config.yaml
model: "masked image model"
dataset: "rendered dice on a table"
train_examples: 36250
image_size: 48
crop_scale_min: 0.8
horizontal_flip: true
method: "mae"
mask_ratio: 0.5
loss: "mse"
encoder_arch: "vit"
encoder_norm: "layernorm"
encoder_norm_position: "sandwich"
encoder_activation: "silu"
encoder_mlp_ratio: 3
encoder_head_dim: 64
encoder_fused_qkv: false
encoder_bias: "all"
encoder_qk_norm: false
encoder_layer_scale_init: 1.0
encoder_parallel_block: false
encoder_inner_norm: false
encoder_drop_path: 0.15
encoder_patch_size: [6, 6]
encoder_layers: 10
encoder_width: 256
encoder_positions: "sincos"
decoder_width: 128
norm_pix_loss: true
decoder_layers: 3
init: "torch_default"
optimizer: "adamw"
lr: 0.0012
beta1: 0.9
beta2: 0.95
eps: 1e-10
grad_clip: 1.0
steps: 37200
batch_size: 64
epochs: 65.7
lr_schedule: "cosine"
final_lr_fraction: 0.05
warmup_steps: 1110
weight_decay: 0.06
Rows from block 3 of the encoder of a small masked image model, named by matrix and row number. Rows with one number belong to one neuron. Each number is 500 + 25 x the weight over its row's rms, rounded and kept within 0 to 999. All counts start at 0. Numbers have three digits each. After the name is the row's rms in percent of the matrix's.
After each neuron's rows are labels from the 100 images, of 14976, where the neuron reaches its highest value: "strongest on" is what is common among them. Only what is clearly more common there than usual is listed. The data: rendered dice on a table.
# fc1: MLP up (encoder.blocks.3.mlp.fc1.weight, 768x256), inputs 0-63
# fc2: MLP down (encoder.blocks.3.mlp.fc2.weight, 256x768, transposed), outputs 0-63

fc1.77 105:526527523533519475490510547479469470511507490474491486508479491478506499499474505502487484496454480483461503480478447464501530507503456536500480511607523495515483489505504558493497519502540509
fc2.77 111:526485519525552497489510502493457491486495479514488516479541517482539487477440493486474531483546467495465477539479472484487497530506511495476463525461532459480455509502495510533506479501507423
strongest on: green die

fc1.470 083:482513512493509510542461555589502450507488501496444468471488498532477509510517518501498540503515506506440533481529496536508517454505470494488532575496516514534498506499511518492513502547520502
fc2.470 068:493505504494503528493513485468494517506524471526435487538506499514507491484554481506508487520540476448494513516541504498492508497504485489492541529525531516459497511526464545501488495466496450
strongest on: red die; brown die

fc1.610 094:500513525535488503495437519511517487473536521472480528459484493484505500498489545412508508525480486501496480485507495527496506475491490517502506490474482545499514465480527503502526469505514478
fc2.610 094:468500513491516449527539437559514488538487475542491457526505522495511538486471497480501511557530506527482510481521491515485539473493462501488512482474495511460509540493509494468494498566488546
strongest on: purple die

fc1.319 093:470543495475483566526484498476488466440516460456480502479533487509546484505496544475496534538502467489506526525482522511491515502511452532454520517506492520509488499494487511502478475487497501
fc2.319 092:485488508491540504540510488479509493463471506473471486560517510528505539493515506484517498490505514502508546523505498526501473534496475474491459475516513473510479534512450494454499488534509457
strongest on: red die

fc1.482 105:484497537478489489497490463493521484508519523466508472478474511481499504494539499498516501550465457492560481491493508506496444473502474480510543507468488512472540485493549482493451499487546502
fc2.482 111:524505512503482454501521521536527527542475532507548481531482488511505525499531462479500499472502561520486503488469487447495504487503484529512454514473455512498515530504463484474512517499535525
strongest on: blue die

fc1.631 108:531499541522457500528471496550465490480471532525530461481506513493486499520468483498482531537502498528536509483589478465490484411537459521510535524447495494499504521459550510519527500527535506
fc2.631 121:499500476518521505448509508484476450481515547523547503519498490489492493511486483486503517512509473512498493501535494482512470496523489512517524520501474538494484478515499444482472465496509577
strongest on: pink die

fc1.495 100:493536519530508525527510466516491479511499485480434506516466495529503496500515466526510477520505473497516526485475522486483538493490499506539495523524502532505508519508479502524473471522515501
fc2.495 083:484499502484538506502449468531511493487462526493517512534487526504515524533519435473523478509477521547522527500478513505497429513506469506496479466503491492564498525515502493454535515520508543
strongest on: red die

fc1.447 098:466480512471482467540518438485566509474492515455471508441507509493494511499541503530518483532470529518528463486447463485478506516424482497499458529516508482504517539496529548538491510529504499
fc2.447 096:468501542475507501477499486512508507515464450493488451494512497507517492485463503519505494496489489505501517511471533577482580518520538493463469498495526482501499533504504527516468432466516497
strongest on: yellow die; white die

fc1.105 082:500493510496499490482505525506461471508491462510459457518516514514493514490495513525511463508500494543474555505562481500495462494520518450508500545491512547504486509485546519537457511531515505
fc2.105 081:491500512499507458493524460513507508544520502504514481552514487458483524517512462505505501499494468508526517501480476485504485501497495521504466502509483487496483490501508507496523499530497456
strongest on: yellow die

fc1.367 084:467511526483517493490492480538517463492503491454540472464522488502457486515492545502502521461498492520489532499502481528498478507457515524488492530505508494501512504513519471463441514539491491
fc2.367 071:472501493469537492475502482504520526532516453510509525548524505535488481508534414480510492467526458492508524515487495480506524482493483531497524503499484528508500507509450502487471492491465553
strongest on: grey die

fc1.19 109:470518476490513477560462484535515515512494496490464520513491508508523529532538476466507468534521485501500525481528499511525494478518467481514537479493515453492498536469510543502498576523501498
fc2.19 097:486499473490464543480458523489494516457472474529493508483511498493503486550483524511446507519460518465472520488508486495534491479474523428516530490518491474482501507474509470457470539513459475
strongest on: white die

fc1.369 112:504485466512508519486489526441516481506482522489472525464501511513511499530547487510493510445459487493534537497481515510573465516473500535533492489494502506542478551465507511518484571519496540
fc2.369 116:501499522479520456501544548507524515526544537537462450510496494491530523510482512492510427482500538488479502498553484516494521520495481525486544440493494458481500578523528484481518511509509510
strongest on: dice: three

fc1.331 103:461479508481514492518492510483504533518494489512495502484523492515493501550547472525512480491508501501534499532464489494523464481504474511485555471513534472509507527510508520527485522530505521
fc2.331 108:458486496473534515443524501493508492503543522505487582516521505540504444507513522500522509466548518490503475523549513494517503550483502542495479475520514527517502470528502459520505471471498548
strongest on: red die

fc1.314 107:486489463506532587551510505531480538513526456503460442490509490531526516482503495528489510498514492504486537512521528444514471491514503511494527532504505499512503524513510475471492532515520504
fc2.314 101:487484497470491502494480512515542512536497529473483481501495494498507506500542474488480527503476539460459491495494521460497471478470495479495513534500473516537509499487482521529526511503508477
strongest on: pink die

fc1.273 097:481482552492512524507496441497547526518481481517449524512503493500513528495556500514541496490488525492479520506510512511489539487469489495541518499515486532490515473510519491449494516499528519
fc2.273 102:479454479501515501511479521528567528480504540502479502504446515514494506507528480489495522518502522512480494452498533538474498549479502496539481478477519539479538495515480485486515466532521457
strongest on: blue die

fc1.44 119:477475471494474526514520525506527498481493495527544524480501494511482530509558520452479511487496520526470499503478490440545515491479493484504445511493488512514495515471526509433497582493501464
fc2.44 121:506514483492460484462480524478515485452494530521521546499499502485502515538533502512456468487478460493503504485450509466481521522491533487498459495473484487492508479458446500455493514504466459
strongest on: orange die

fc1.395 105:495500488510466508520475502507503488494490490516563499452489523487513527489479497477494494538483497505535523491487485471503474524516508509496461480477507523489505503449498502496480512523493520
fc2.395 110:504504510507511493461520508498489519514515536485530458507498494466476478471477521504471563469479514485505471476490489458510496482513516507488462530469519490513486515492465459471502525504490512
strongest on: pink die; yellow die

fc1.754 088:495534523504493494448525480517500498534517499517542467520495473471549503512494503508513492491496518487537516503469484499516502459511466527469506508512513470503522485514475487540501506513559516
fc2.754 081:518448508533516511495567495476460509512554507518484534491506561501539492503499515519505509497485523482498477503545528515497504509517514487492495460462512515472513464502585492513503489487539509
strongest on: teal die

fc1.641 100:514533500483457469511477537499464508496547491487519479538504494503497492517485506461466525490509455510530503501573453446506478464529482506484490577478514496521501506450512516480486501508496502
fc2.641 110:483481461466472477500495532485525519467491522476520480498503501532482524485527530482520562493524489552525508503529549512475535464477488504505498522535495559514519475530478485491487478508520529
strongest on: blue die

fc1.18 113:513529554549509469538481482521480466500543520492509415453504498510508493524501485466479528502470529516532514508595513450541478436521470539503489471467499501511506488488542487513500492560532517
fc2.18 121:493510482506484533468474532479474501507508487507532568545497508510464487477500468477480523503538455453486479488448493498490494540523533503504496521526515479507479481477475511483540489470438485
strongest on: blue die

fc1.149 103:519517522473535489513454573499500496476525489488479506503555443491502507481500505500534510511498459514477504555488466478493503540522489479486544514471476494520432539506499512521523458478506491
fc2.149 093:469500464469468480470501501482509476525476504526519482559480527476502493498498480495470512513531540479533520473499521514505538470508504498474487489498556514467529468475516517481503521517466457
strongest on: brown die; red die

fc1.352 077:501519516518454500534494566456494486486537457498440447494502507511509506517520551497501481543496506506499500535561489487504430503505485467486460500477478545493512486459501530504478528517511470
fc2.352 065:485492519476458511505512449505505517503521498523494494518506484475506493484503531526491487495504511513503501493492486500523483464489531536478484471534498493545492502475517476481543492486497517
strongest on: pink die

fc1.347 091:498495477504476521514478471483532498468489558463550543495492527501473494532550498482497512425482465502481488476475502478564477469462512495524500496530486487528502496449535508500473521488480496
fc2.347 091:485500480519485512488510497531516494483458508519498475541493493485505501465502502497455493541522541464539492470507521483520541486489500465491507498479520481457555477498478470484477546503512500
strongest on: teal die

fc1.737 102:498531525552530504490497528497465508499504523493495422517511498494541520519476540469510500509497482504538525528510497517532506490536445517483513477502506487492495503471470489530503456520528513
fc2.737 109:522509518563523498486510469499462477464502497487493495505441553479525483523482474518467538513510503495479471429524493516477518521518520491495456526474501501502519482477533495508506516509539445
strongest on: blue die

fc1.116 096:492529483514467503567469519502532509507496477486504468520510503501498501504512515471501476516472475501515508514572487497509515442460469456496475447503494516501478473470544494520494483527500496
fc2.116 106:493505552504510462497515511466511485510524515514493507495506488508534475503507514497492497527519517509470490501510533508471526497507521512478523515478506535424513477513460494499480447505500446
strongest on: green die

fc1.665 060:491494517494538484460519471530496438494456503485479496466504492512484493481498505498507502537487501519483503504491490493483564511488499565470492557480514517499504514529501510492479481505513486
fc2.665 054:500498485483526503472505476422513539512528474538506519496497501474518486502535487486507505498519494437562521495503512499525501522466513462480547474489537500439505509516494537483510548514476451
strongest on: yellow die

fc1.748 083:502529504509520502504461494504496499499513516504514488509463483503501479550506533500508507508445471506540519482517505542499474434499500496541533501517506497505522521498520495493493474530506521
fc2.748 078:485488487499523528486516490491517474517492485489477453526482507483500528477505479514500510519487456542533576487504490524512515505497520506529544553479515512540513531495466538502491490524510515
strongest on: red die

fc1.309 103:511483459515555529507492506459472473477489472490510507515498528510544533505473506523532447511482465491486518498526496521478505526537485512501530495502501544491477504514504505509490505516532502
fc2.309 122:526529535514541487513510514498514498517540522486525480505489497490537502473514488529511491492493494474500502499509510475482494532467500509471450495488493472508507498536500445461487521519541511
strongest on: dice: three

fc1.210 088:550511471488461440476494452488472518521473484483480471505519483455482522476470505512511443479513476526526491516499435522523479500494516496467522516484513487495500527511526517471486525536474529
fc2.210 080:495515484496488558516507496507499543499478517526505569478509495498505484500504512502518494507524498467497547507520511499482498519514532472441513522519490477527513510467469498543530494491468474
strongest on: two on top

fc1.722 105:480465468498492544499494557544514502489582509501503496454492512498476528498501525485492531534435483511466470488527506526488475468516517520550514499496474534520481505484489523521519487520485492
fc2.722 112:528496519518476485500503543517500476520485526485461506514491485454479469469521543478504500494554514451509461506484522512506553509489485530513490516500500475483497477514470485492517513456499459
strongest on: black die

fc1.484 097:504481551560498482460485495499499479491516526492486482487553467442541521508504511527480523491499512513488494564525532507500463493486490534537520494486524513518532506492507486461482477501529514
fc2.484 101:521475498546469482521500503491504508497452515510521466506426565497478513516498488485499496531497527535540492445512511508493494489490491483535472486471486529470528480495525509506543510505533514
strongest on: blue die

fc1.81 112:488503518514482522493536535471487472500495530508486514500507510503513471472514495539519521524514457523496502545472519488495491517501535546500477580467503568494512528502487510488471509464501477
fc2.81 109:485492525486466536459509477520507510494481505529506516474509494512500427495522523491523501478505511448484494504440487493517509501489508541502511503507507516493494501495431529513505493457488514
strongest on: white die

fc1.344 090:499476484539466500492485493478504473469494512472475516482507488493537489539495531503499496500501474496526494541509529527513599496485454508496499480458504455526499527485515500494481495499538487
fc2.344 090:521535515506487508469495491491491495500482495485498465512471502502486481497483505548504526539466522477474502457481494524479487454524525455474559520503481546445507478489526499487471498476522493
strongest on: purple die

fc1.298 095:514502506506533532490498531485527517467504478533535499524496500504522521507528520520526511490496502486505517508535509532513539498473450541501502504467478529526500543495481529520468554518533504
fc2.298 094:489467499492517500492524504477519457495518474494497450476521513491512500485483568487496502480519541471507507509503465501525435493475475513479541533485528509502468525534505539482474535505503511
strongest on: yellow die

fc1.7 100:513534491520491471476474503482489441526516502475436430496471497506501519509521525485501505524492510495506479486507519534481479489526467497510509533512502539500511452496501512479512458513534475
fc2.7 106:480502482453466530490515461523495545512484515498558531495495502507487497487504481486506467469519504520480536492506482468533517509501501558476521453503490486459508484497532469516505553483490554
strongest on: brown die; red die

fc1.750 091:478532552492561496490517487537530535502533536510523514491472493517523499508530525489534520471532512503521481500493523494525477505493471496493489508401476490495483540520476484523476493518534486
fc2.750 100:484404493471484496523537474486544502543505485506491493505545542521525502509493514507509492490505553467447499554514497488501532515468495485466462488513522484492501486505532544492510522495513498
strongest on: green die

fc1.696 094:473466510512552587567474534511514519508504447515494502488491524545538507551487513489469495487493427516448504498505526453514495484503504502559483524489499508505486478471510499476500539533486510
fc2.696 082:488480475495523530514500523488514521492451508501499566516503501526519482546515484510485449484488483510507489511480500492484485499468503492535486476530512487518479493524473482517506548464475535
strongest on: orange die

fc1.738 095:500487475505496472478462484500522474460526509505544480521507530479542507524484466457495481483427514506495461510448465491525493522449473531503458505521490515530504507504510487474517491502493515
fc2.738 094:487480528483527494515506507538569507513500512519559496458512495490513486445531508485511453484539504477498489510490486470502509500472472491498512461491503411476507473514500459476478517529506474
strongest on: yellow die

fc1.42 092:484505498531480479554440513520474477483510502501467448502482495545484497533521569482487511494484479502490490480565517536515451461527470493569488489494502530512493459468517526501492499524504520
fc2.42 079:513487511509494485552508530467481493468498512500445512518499503490523502538511540489497517561492518507519507514550515541497526455474489491517476492529504494478494521508520503474467494465500486
strongest on: red die; black die

fc1.246 096:476477448457511536497469525446528513457478534492511547474507516510510525487534537498549515508495501505468526514549529535498502502470497488506519493547463536516497517524551478502480498503504516
fc2.246 101:506494532519487475525502546536494488497564447526536473514507516522506476512499482530488530502532440511463484499479482487468494502505512507522467492500539486538489519510502497485508482533507493
strongest on: dice: three

fc1.613 113:486533500537504523512480494499498501523529502496511439498427565532488507506499442503494509519498482513532531473503530523499498452512517515505494534476493541525546503494491477488462453537491497
fc2.613 088:464488500497490478505482503529512479508468500503522491548502486464515475493499499492476479533525556463506499494458483489474477525503514450478513521490512500494498521480485511505501472484497451
strongest on: blue die

fc1.383 115:517492511537479503494453498517514492518494504524502465487502497492502530515526508467501488471455506499510492513494497536511476436489442539538515479489465482558480531497521501474496521523552503
fc2.383 129:523493492526534488504523499550500516506483488462507457470486517499557476557482541532533539521498511499521511502486516539496501510510527430514499505519515502461498539529502492523449453512541493
strongest on: black die

fc1.564 104:488437503514524493510571459503490481508537486488441460514558542527545498558479509500474505507460527496474506522511487490503530520505498481494467529508504472512466509472514529510452490505516497
fc2.564 105:497502517515443496507493511473481514494491512533514548541512496488489466471509518446493470492521531486577488497537490471496499497524515517463512513445501509454496519480523481470513526446478455
strongest on: green die

fc1.261 107:494501552490467473500511485531471520535540526512546467482494484503483517517484473495508461541451514520529502492512466500501475460541500531498547495485495496494549466482519531536467524520505506
fc2.261 103:492507535487509484436525525509466530526525505531536518508518493494518517513516493475532508514470528522535514527482524504497504519510492538483503499498517480521498488549511517475483488468503522
strongest on: dice: three; yellow die

fc1.394 106:509479445497515492548506508524512511475511505443500512493503511503502517544530464531499476489431516498502494507461500520529515464449503460519515505539521482497509519477511505545478511498493520
fc2.394 109:504500506496505498481500498495513507473497479568492495514496496487546554520497492450512476523495494489446504501508500474513494549499485455477477484471484481455497471492475510420508568496511489
strongest on: white die

fc1.715 091:536505497563530531503509517485478474497476482480446530515476508500494517541507512503520534501511484489484495488526517556495515479525473469571530537507517521518491493482491507520505484512524546
fc2.715 084:525503493527527483504506479474479467530501495521511472552504510481489488469495446514492453533446480488521528502493484464522472498485493506520503464481511510479478539514513529478529514528495518
strongest on: dice: three; black die

fc1.121 105:537508501546485494516475467526478481472497520493491508512472514493527495521506542499529474557488462492581512499484497523516544507514479512492514493440460494498506550511515481463495462533553495
fc2.121 096:515554491496432475460530511503476502533515505502478477548482490473488494485504476531518450461526513457487485470520452536494477510530478471484542446515499526464510455476527526502500517460522466
strongest on: purple die

fc1.176 093:499494499504499481492464490493534496508496541416516525513506474461494497512517510503503491464517517512484555500509518512478533493471491474544486559543475501542484466509524496522481492495484480
fc2.176 089:495496471526481507463483529527540504479532547518530499504466521494484504481522510492480521519470566491512455459482536481511501513467519490521459490489504509511529461475507470488535474481500516
strongest on: blue die

fc1.57 094:501498458520484514552531482510510504481501489442462508448501484490494503537473567450509526532456506542551469500507511548519495422472497492518495532524478491511497501495503486505515526518480493
fc2.57 086:524493489520468480529470482447482510457496534489454443525495478490517535503518516513490485533478544500512481488511476516489470496510513465504495494502460538448491484461491487495530457528514486
strongest on: six on top; black die

fc1.633 053:468530527529552504485479534494516465499473483509486445490482500502494460510507537520480484473513504513517503423496506494485428458466518483489529503497494489518503470496506488482525480516506515
fc2.633 052:489499534496550532472530427482488456498459472502460529493507503518519492451507490510489498509504541510485490498453535522465487508478504515509535537492524519509490506522471490502493490485487543
strongest on: red die

fc1.255 099:451489538452490506470517514499535495508499562472508479515486543538536502509534486502526509503459494482528481479484490471514491500478469514470494501506503509504492489495494510485489499486576503
fc2.255 107:503520516460486485492525515505514530495475513495511526522535414457491510456491484508527496490548474497506460529479452509482491502514457516477502534513477512466485482493514481511481536467525480
strongest on: pink die

fc1.291 103:469478530487536507538501530538509521501587530467509479478505496503514503525510489484493538510471505513498505490561514445509489476479484528502477573515494493513494499513504484488500491557506502
fc2.291 118:482493485494495463483513482496510481500527498484483461515512509545515489537473518525514488464484551504479536495554491506508475453521474515491577459494506548481499544511523508498429491542527534
strongest on: red die

fc1.296 098:507507496532554524492457510420527481487523506450488515481475512502510503509506531534504505444484495499480498476504513569498549516478516570500558472486500522537491512487473525522476499478526531
fc2.296 107:519483479525493485538492516471502499540487481467473497486509491508506471556481516553486518520511516493488503507495520501495485503538542470526492510473543513553482476491545546535473490498530501
strongest on: dice: three; black die

fc1.58 104:470500483509487511503513491483519498482502494469503470493499500512518504539504507516466517484530493508490517476527497484510504473506528493505496543480514550506519470438504491461477512478496486
fc2.58 103:536484514544517491510509531471476484532508514527520426511505488508527497520486478522519489545474516472513494508534490475473505528537506478509471514460501511490490525522504492484503471523534474
strongest on: dice: three

fc1.418 085:525482490516477518533475484435462481492475485483577441488500509520452529512477496453469478470521492509557567486523495470521518491534500526512527512494495491506510509503513511494466569564483506
fc2.418 090:477494496501497518472460516474474496496448482516529496487504480479476499493488538482476517492509526481451478507517456516507496530520499484494498487490520490516481466466495525521538488482471471
strongest on: grey die